{"arch": "gmlp", "model": "image classifier", "dataset": "dead-leaves pictures: piles of overlapping shapes", "train_examples": 145000, "image_size": 24, "crop_scale_min": 1, "horizontal_flip": true, "translate": 0.06, "cutout": 0.4, "targets": ["shape", "palette"], "num_classes": [20, 7], "norm": "layernorm", "mlp_ratio": 4, "patch_size": [4, 4], "conv_stem": false, "layers": 12, "width": 192, "label_smoothing": 0.1, "loss": "cross_entropy", "residual_init": "none", "optimizer": "soap", "beta2": 0.95, "lr": 0.002, "beta1": 0.95, "shampoo_beta": 0.95, "eps": 1e-08, "precondition_frequency": 32, "max_precond_dim": 512, "one_sided": false, "adamw_lr_other_params": 0.0013, "grad_clip": 1.0, "steps": 14000, "batch_size": 256, "epochs": 24.7, "lr_schedule": "poly", "final_lr_fraction": 0.01, "warmup_steps": 1400, "weight_decay": 0.1, "adamw_weight_decay_other_params": 0}
Rows from block 3 of a small image classifier, named by matrix and row number. Rows with one number belong to one neuron. Each number is 128 + 32 x the weight over its row's rms, rounded and kept within 0 to 255. All counts start at 0. Numbers have three digits each.
After each neuron's rows are labels from the 100 images, of 14848, where the neuron reaches its largest size: "top examples" is what is common among them. Only what is clearly more common there than usual is listed. The data: dead-leaves pictures: piles of overlapping shapes. In brackets: how many of the 100.
# u: gMLP up (value half) (model.blocks.3.mixer.u.weight, 384x192), inputs 0-191
# v: gMLP up (gate half) (model.blocks.3.mixer.v.weight, 384x192), inputs 0-191
# out: gMLP down (model.blocks.3.mixer.out.weight, 192x384, transposed), outputs 0-191

u.317:107167184136139133155082087084069150116120176130089127136166087106213120131138100104149166139159199200141120139093134127141086038158147130142129107131096115139095153080090154103150110134131097165118118148108107162186107108141143132134117134138061187137114124157156115103149129131143108148094099114117157096116196135145144185125162134126128135181104139126071138152065140130070159155084132169112169115134140144103127116139115118131094104099154110183167103140117181079185129144080137103083101179119137171233140104074120127073144165091156107095175153168127168061102122089143129061
v.317:195155148158139113100118167120133083081165057162174088186110146145120137101101109177102097061069087111127107116193123098096139138111070181155074102118128202127121040164170143122118116098124080103173153153073116128137115070086157149086130112151185086180133104150087147135139106091127118153162118093096139150107076143166151100113096097108105135138148165141170104137130143160102142132134137142141147187142190107154104123132174178098154088096109132153113095123158121155092076156147158166102138126143089088171140190152151104118129133152157083128116047133157108127135174150076059136
out.317:090109142155100107116120108113121106183111170112137149080124141142110171168155125142084056140157094096193140091098125136113135199152119125172132145114183121113152156185140082130086093141118153145124122135123123135083125183110131175123095146161122120144108129151159138123151085113121106090159098140107116134137121148125075178060117099130187071131171139210204129131164190192154153156162062123115102147114140109202100154131175108159108097148089148109134138162185115143067125046169115151171131116082141126064090134172064112117113094117096169140082162100108160131114177133200138155
top examples: vivid (44)

u.267:187107150138175094131163163180094126087054158153116048155129096105099097101181121124104131165134144090101130176106157122157149101130101121114180181092092131109062087135050125128134103161144141077092092078170127144183139116122088128113159133186132144196099146097083100132178150140102175078160094133156140107141148125152180087149065125107106089106140115155135144057123132113171056123118119118111130067202058118114178118130114120125129086107129106135144161085118069092100107156122128151104069150155092163109157108107144111116111108136128118137117093035091150121092107128126097103
v.267:120121121135160157059076098105158110119144073155199126056102096105092185144113095104145134110138150141139078151156122129105178116158185132126180129143115128137134166114219100130179091169124107138145143121141133163137129083138046135109110113081132182102183204186124094132166112147121101134121155184138133142138160091162164169148078098086118150118197094087129160114059137096073091102129141135110113191111118155175131177199106133134119083140162052162132116177134113093109112158140151179138143091186134093126096187118083129067106152119139134132128141132162160119143119129147109099
out.267:169146141134085169042090103111173127168119090063058107174187108130159170126068088150111087093141136139106124113165103108113131120143129166091067123144166080073129096162159109148120170146112140141148129140130101108109160147125174138099119104161185132065132132120099181132111088159111161118130152164125135101179159116111131148125089153084135170173099162061091148170117113101156165088130149134126110142112177099142168067150117110161130150107149142125112153113090146120159101056122147144144182118144130173153136097041103093165101086099117154112182118175189185190071125095147118190
top examples: vivid (33)

u.357:168081057060125107116116047137185156125156100080127130130179108149175119107105101154112071108100125125073142143158123118150164062129153153120203139112203113126120134096115106145207107159141092100149102108044090085118106125097118128092120133106130127117128120079160139144172143118142200108160104144131156148126095107098161116105088147146102140157186138158137096172099092160124098138130137106150105098143066178160126111103169136116139136134097120136084101088126121139149192146115156145126145187086103170167086144214079132150171131160173094164136136105097125187076152075162077141
v.357:097125138120091079196139184112089089108123088159128190167072163094097044145085115162091091171115048175112128146178080154114129140164105148126145090101140174162108108137088096121109085100100021086147170155121141154109078179111088170116185154174149124145131099162070126135108160143171150131163104098111133128120063123166135057135156111136165077087114092116129097122114100145109135192134117132133094142164173179073137116115165137127121114121109111147137057141126141138180127128166106154055107111140133150137173110113144117091125107144083149173083091128175130133108135148164110132
out.357:120104201103106122197091106112086075078145125137189124137128163131164167095160187117189132161184139148132120074161163050136108087107148100105142130083149138074076084097141068124159100157094062135105132138148194167145173146163149212144096142103061158118147100122132127157078136098139122069127182151080136137152101158081167131146087126114135124165081182165109147080154134123073117135106150118142131169097104135103091134111117142151034140110101108125169121148174103165137118137097129103125167134177128146128156124108159079108089145135171135104143100194141134138169140135157150167
top examples: vivid (32)

u.14:178145075130131145106137054151057147102148123099128133158170169136171128078135068159160120153131080155159117119143103106177074079100112130157176126187164159105112142191122163070124172087138133148169138179089093084155147133153187159141078124154140108143137102139135092137104132183133130102055078121106143154118113118103071087093117100151115118139155144185135128122157111124102147078167119191180176103134184127106160172153186113154162160117177087099145090169083075156103152209133118124116128177075151119136139129164089107131126129083109150134178090124193151152112115081112120108
v.14:121162118143144073132139143088109087124146094126108110090095095136103094149140098104149112148151119146071180071102135094114156144087172117096153154142098185102074141120175095112100141065153117179165128104146125190165129136171076166120168097112103134144099140107167159199155090188174195141138118074169150141127160164111147077148114136132152156142149104142180155122097190096105066136189105126104103116091182124096165125163078144150129148103097105096121201131182167148107121116148094090173056125105154156183153074118158160139171185131090106150066084132137124110096124093129075133
out.14:084109126141183098127130109080140122173144129093098097145101065087161113131076141142128162122106099163095073178100095156171113166106120206124137163119156146068136122052167081186144096138131129132113089092121068115147098062151078097084112124044087158182153136123109104135124145120166125205117116138158130048098129158157169163137083120174164100164078112148167119080087105144162134140155152103100095136172168158087150115141085174104130119067151070186142136106140108092151081125110105116171163117133113155125110130084149139123110148124116135140148169111148117133066134055147125083
top examples: grey (50); vivid (35)

u.351:098127123060114156180094094140119093128122155165175110106112134131102166178130139109102116132107134088140110078115089137176132110146075161147104135066101150160158107110165123141169196165139059069138158151128154073110120094130186090151125144134168128172076124100178126066081128148130114140067198102083180118203117143056173121067112103164131174171141103125134086114218172153153139111119148170099126164149161163099128099149122096179096151106163202113122149113129155130131112129125149152098097113171146089153142051145120160100124105119113146116136091113140164154114134166180086157
v.351:123100141179044135110158162191110116132120149151111084153141214201130143152129140167137132199120069135105100189146148121083115148138182166092126172158143148086095110131171108162114105044162118123143110142144097100171112166096177125121135117130106086128109193161155133186104147167171135087179117145104160124105162114096091073124119099156121145131129114141139099134128102074109113160111141160111143128183094114078100154085153119129103093148090131219180128111118124168093100132153153158103135136131189135177100091109107134086123071189186159144126123161179083164079162122140132092
out.351:222125141126172138110139098136150073145168127134107108166150135134122104105163110175163106166136120110142178162034131158129147074159146113146160068109149158133088173096131142152044115116100159093103077132073123075058098140195125065075193111078091081141117155151071152163156116090156098105118089115122138106139176135137139097191097122145120096114091155099147180126120129143137164087113175121145155156137132134165101111139140063126120087085100129142135134128124162092153159083144127154180153065112115051170138103120156175131110082111117108112090099147107100160150107078090093116
top examples: grey (81)

u.50:119089171161102115105132145151180087148078075130116169118092133099121190094136091138085141219126198119121158200152133115096129118117118129161101082182105124103192107157102152119115182119137061100059161085138133086090145153164144115144196201120160082137126103141101101147126161160118149080135141129156147130156140096090160100124202129194130128073103129160124055089108114135124197180179163090086101179160095091108131086129168111125106127116128099123110140190133139115104152124148077140125157163117099073138130175133142137123137157099095119172084091131081135132175111137157124097
v.50:139201170092121069138147176143116173126106121097124096158189113101096110106111059110148052155123126115173129145141121103137140124118149138145103127113106126127157126124150142134119169122068143063084146113092144151129132159140169123142170163061121186184078146143178149144121163098089161134106099081203072083098127151144116182191129192123154103120116141157139162140072130116079096162118185123091164087089085093106123198100104141116100095082117151119094157070168170068193113098080161120115119102143175117140107161167153160144065175147153094104173104163132153133148113132132126153
out.50:156159044097104079128197138089113112123123127137117069106131126159130102105118154138172151101140108122121101101070179110059174126161136132093158139086133130174153100128147104114083114069161142139095150159154167150155151115089120163063174061145139110052125183095138132116200098066116138102149092131157120105184096138133125138131088185106136178115151151135130127117193158084109107096127069121159116106123162208152126121094051175158129119140065187174132116150153052160140110105152131158190123117111123149129136101133106118165136084115163100092137148112121121071107094147075155139
top examples: grey (57)

u.302:119092133076097095102188132122118090133117096163092121107096132073132119163096151159161186150157115153149142089135139134145088079145188126159129143118116139148127170144165091108095118143159155118113051118124146107095123159114136134090196180122089104165150146127153150099039174147201082067166162100167147081126130141116106176125148092172143114134147144157115141161043146162070061152034108123165105125195176135171179108114143171112108154157100107116152083127121146150138202096178129167126083105138141139146156100143099166112129098111121128136191148119138103058110167122106109141
v.302:119143098142172162107134113189138177129110103145111144124118116164123118093151156130198100210192180151077144177067059107078141127122164137178043075159164113129131069119147166145126104124136104157127138138117148106111133067177151140128129099118129063132107178127116117160133148126103130061115171086140200199122109123143117088149102152116095079107154121133158140158157122078139165166089139111096096131160119133133122128131134138135093157153079193180083153114186119112132133118100138137100061176155142211174092107149128192124100123086145081094150146128093112157138070149130112090
out.302:123100128140095104174113096079110195122152185057104123100107137136167116110120089167128146147058096161137148115148155132106139165119173159117127151201138141156118087125141020108174082184122151148098144125132107159100130136111142079198046083148050128122166167135076114106141133094152101122149068189098103086136160159136141136165162084119133143216108129121121070097119119102108079134129103087119184143153080120107127157075137106130094135085189137142137104104114141132077133109116130083162120157129123114084096149083108130181102124174158176112068171100129122152155105124112105133
top examples: grey (40)

u.6:118130119066126102107099116090158176083114112141106164148083128075111120081100121096183179219088123132157081094146149111092151183105120086088047162084083147152105145099097156137146066118117145141120121126166161154112167081206134090130152178144093125148146144147112135121122148119116092096161166114138132092124092127117149163101173131111133088160139101114078117149098146160151154116154120135118109057113107110106139185086207091091158125167134099119120142146131166120119135099153106060151133087170165082116172169147075121166165128116074086104113126153189117165160045137057143150
v.6:088130136112120076194120157112096115131115132094146133103175163108104104147083136130152143078095141096105126165118103086170171112143157149161128070186118087087118128208151141150156174196118113126143169153142099138137162137104151101074149110134157099058130121129167170181130119087115117116158095144100146150154121126204232103182138144115140156139172107166144044148126113149146116160127209133173124152187095097093110127130085116129129129122116228171091126149092083084135154086133130175145076149122112073090137111132125181106098153152166171143140111092081099111097102128142102152
out.6:148167166131071155138126132199085078173143115119097105151151114168166141170090099134064103119080184043106137110142150160185122146180124092109158158164085116163137141043142128111069125143115117184161130091112131031148099104059130122143131082183171111085131126119150124129100108133136142181066167116118136151144132113139142092096076152126135138069151118118107126121211112121107141117122140094161165198138080159165109094165098120137177157073133141092115062180131124108125114128097113096180097160147087171137127122148155176109151099140114110106164134092133108098092085126126110171
top examples: grey (43)

u.341:172129129109120126097186135157188120101137124150126147197207112114098143117140120104096106070159162087066155146153088141099136156122139105024203132127086170125168113169136150150127183148165151124171104166164147157144114126134093119154193161128130079150084127194158135136105105104117207163129080112107116085175166129139100144137121090121135092132148150148155135172155106097135163199084122128167209127084120125159128149093103129080084134170168135028152118144081119101167150076155131147129133163137113108164108085164122186156143108073100096158116135107120152152110151116124112113
v.341:079079140096082110125161135099147072101118083123101121197132131162113162162081176115181096141157172160152110059127173090126119124110121185167102150150129105112139188127139193139201132130114149137022101124142137076124126090166146140148173156133082111122166101103130191165197166098147109195148162151105101107125123104166064135174127117154131104146088125099077070136123089134164136080182200133147151120109107114149126079082098084105117082117144114134180059121138124153120115116144162070095084153144152122193096132125125098149159100132094128092164120094132118118150129156116109103
out.341:120104123127141118144096144093099113106075084117085093046125166106135122157141161170157130199118077144171096094146139154129115097169135113128077117125128110082139136131126167108146107059117158065088153108137084144092164115131178099112096131173108159135113141113091121196090151121081097125129098153130174150056113107150170141151081077092130134115134089155113194150086152172153123030174140205094090118141129121130112125129112180206113127159082097156126174101174087147122053160154091066161140138108151128121149125140127061124126142140172142116135178171158108115117136137133201102
top examples: vivid (47)

u.60:079149105177119145150089120189123086183108131115051147099176139104166146178169156128093114147144057121166123095130121122147146131102100132131106120169143114187158088110154138159079198158173097133101100134161142126158070147125119116179132163129087110121116131105049131095122107172155125161118069117125119107109158156147131133178038092128078157073154101132131153109138132139114129092105182135147127158136134134128116090121059103164129129145122124179159173133140063101058151148120135121125173139134032069112126146160114084110161135176126173142125113131070096201141050127096164146
v.60:174145134132153100136152126066172155098116118081135088182100099189133145140139127147120088178123145120117129163132094148141128070116094143162054156095136142105178100146112142120140091146151182111107132134150132116128182174125115176087114136110104155113101058245152131114083094097102157040189149155163173127165132113134095164129151136116133131117152140118160116142117130120155114084127164098118157148122214082126134139149171145111076111115169108098094075152141163093131146108137079067105103094157120160181149184065113104158127112070131139100122117110081180079096186075102182142
out.60:100096163125111121114143148107080147107124151107145097178119074158076138156128107134113100093141172095101093145134106069122112088115189161168136167157127202115171050095120122130143108144143068160071113080122118140090199178152134130099120145126172148113130110144144111153151100163083085117157140158090113106112120062090171131163138116181058139121160117097138119159154079177121110173201085102134197092101153137097135116113163166150191164160130161157159056134077142114161139166154154146113099167152120123140151124111090220182108196143077119096128141113126136112132183098116141114
top examples: grey (35)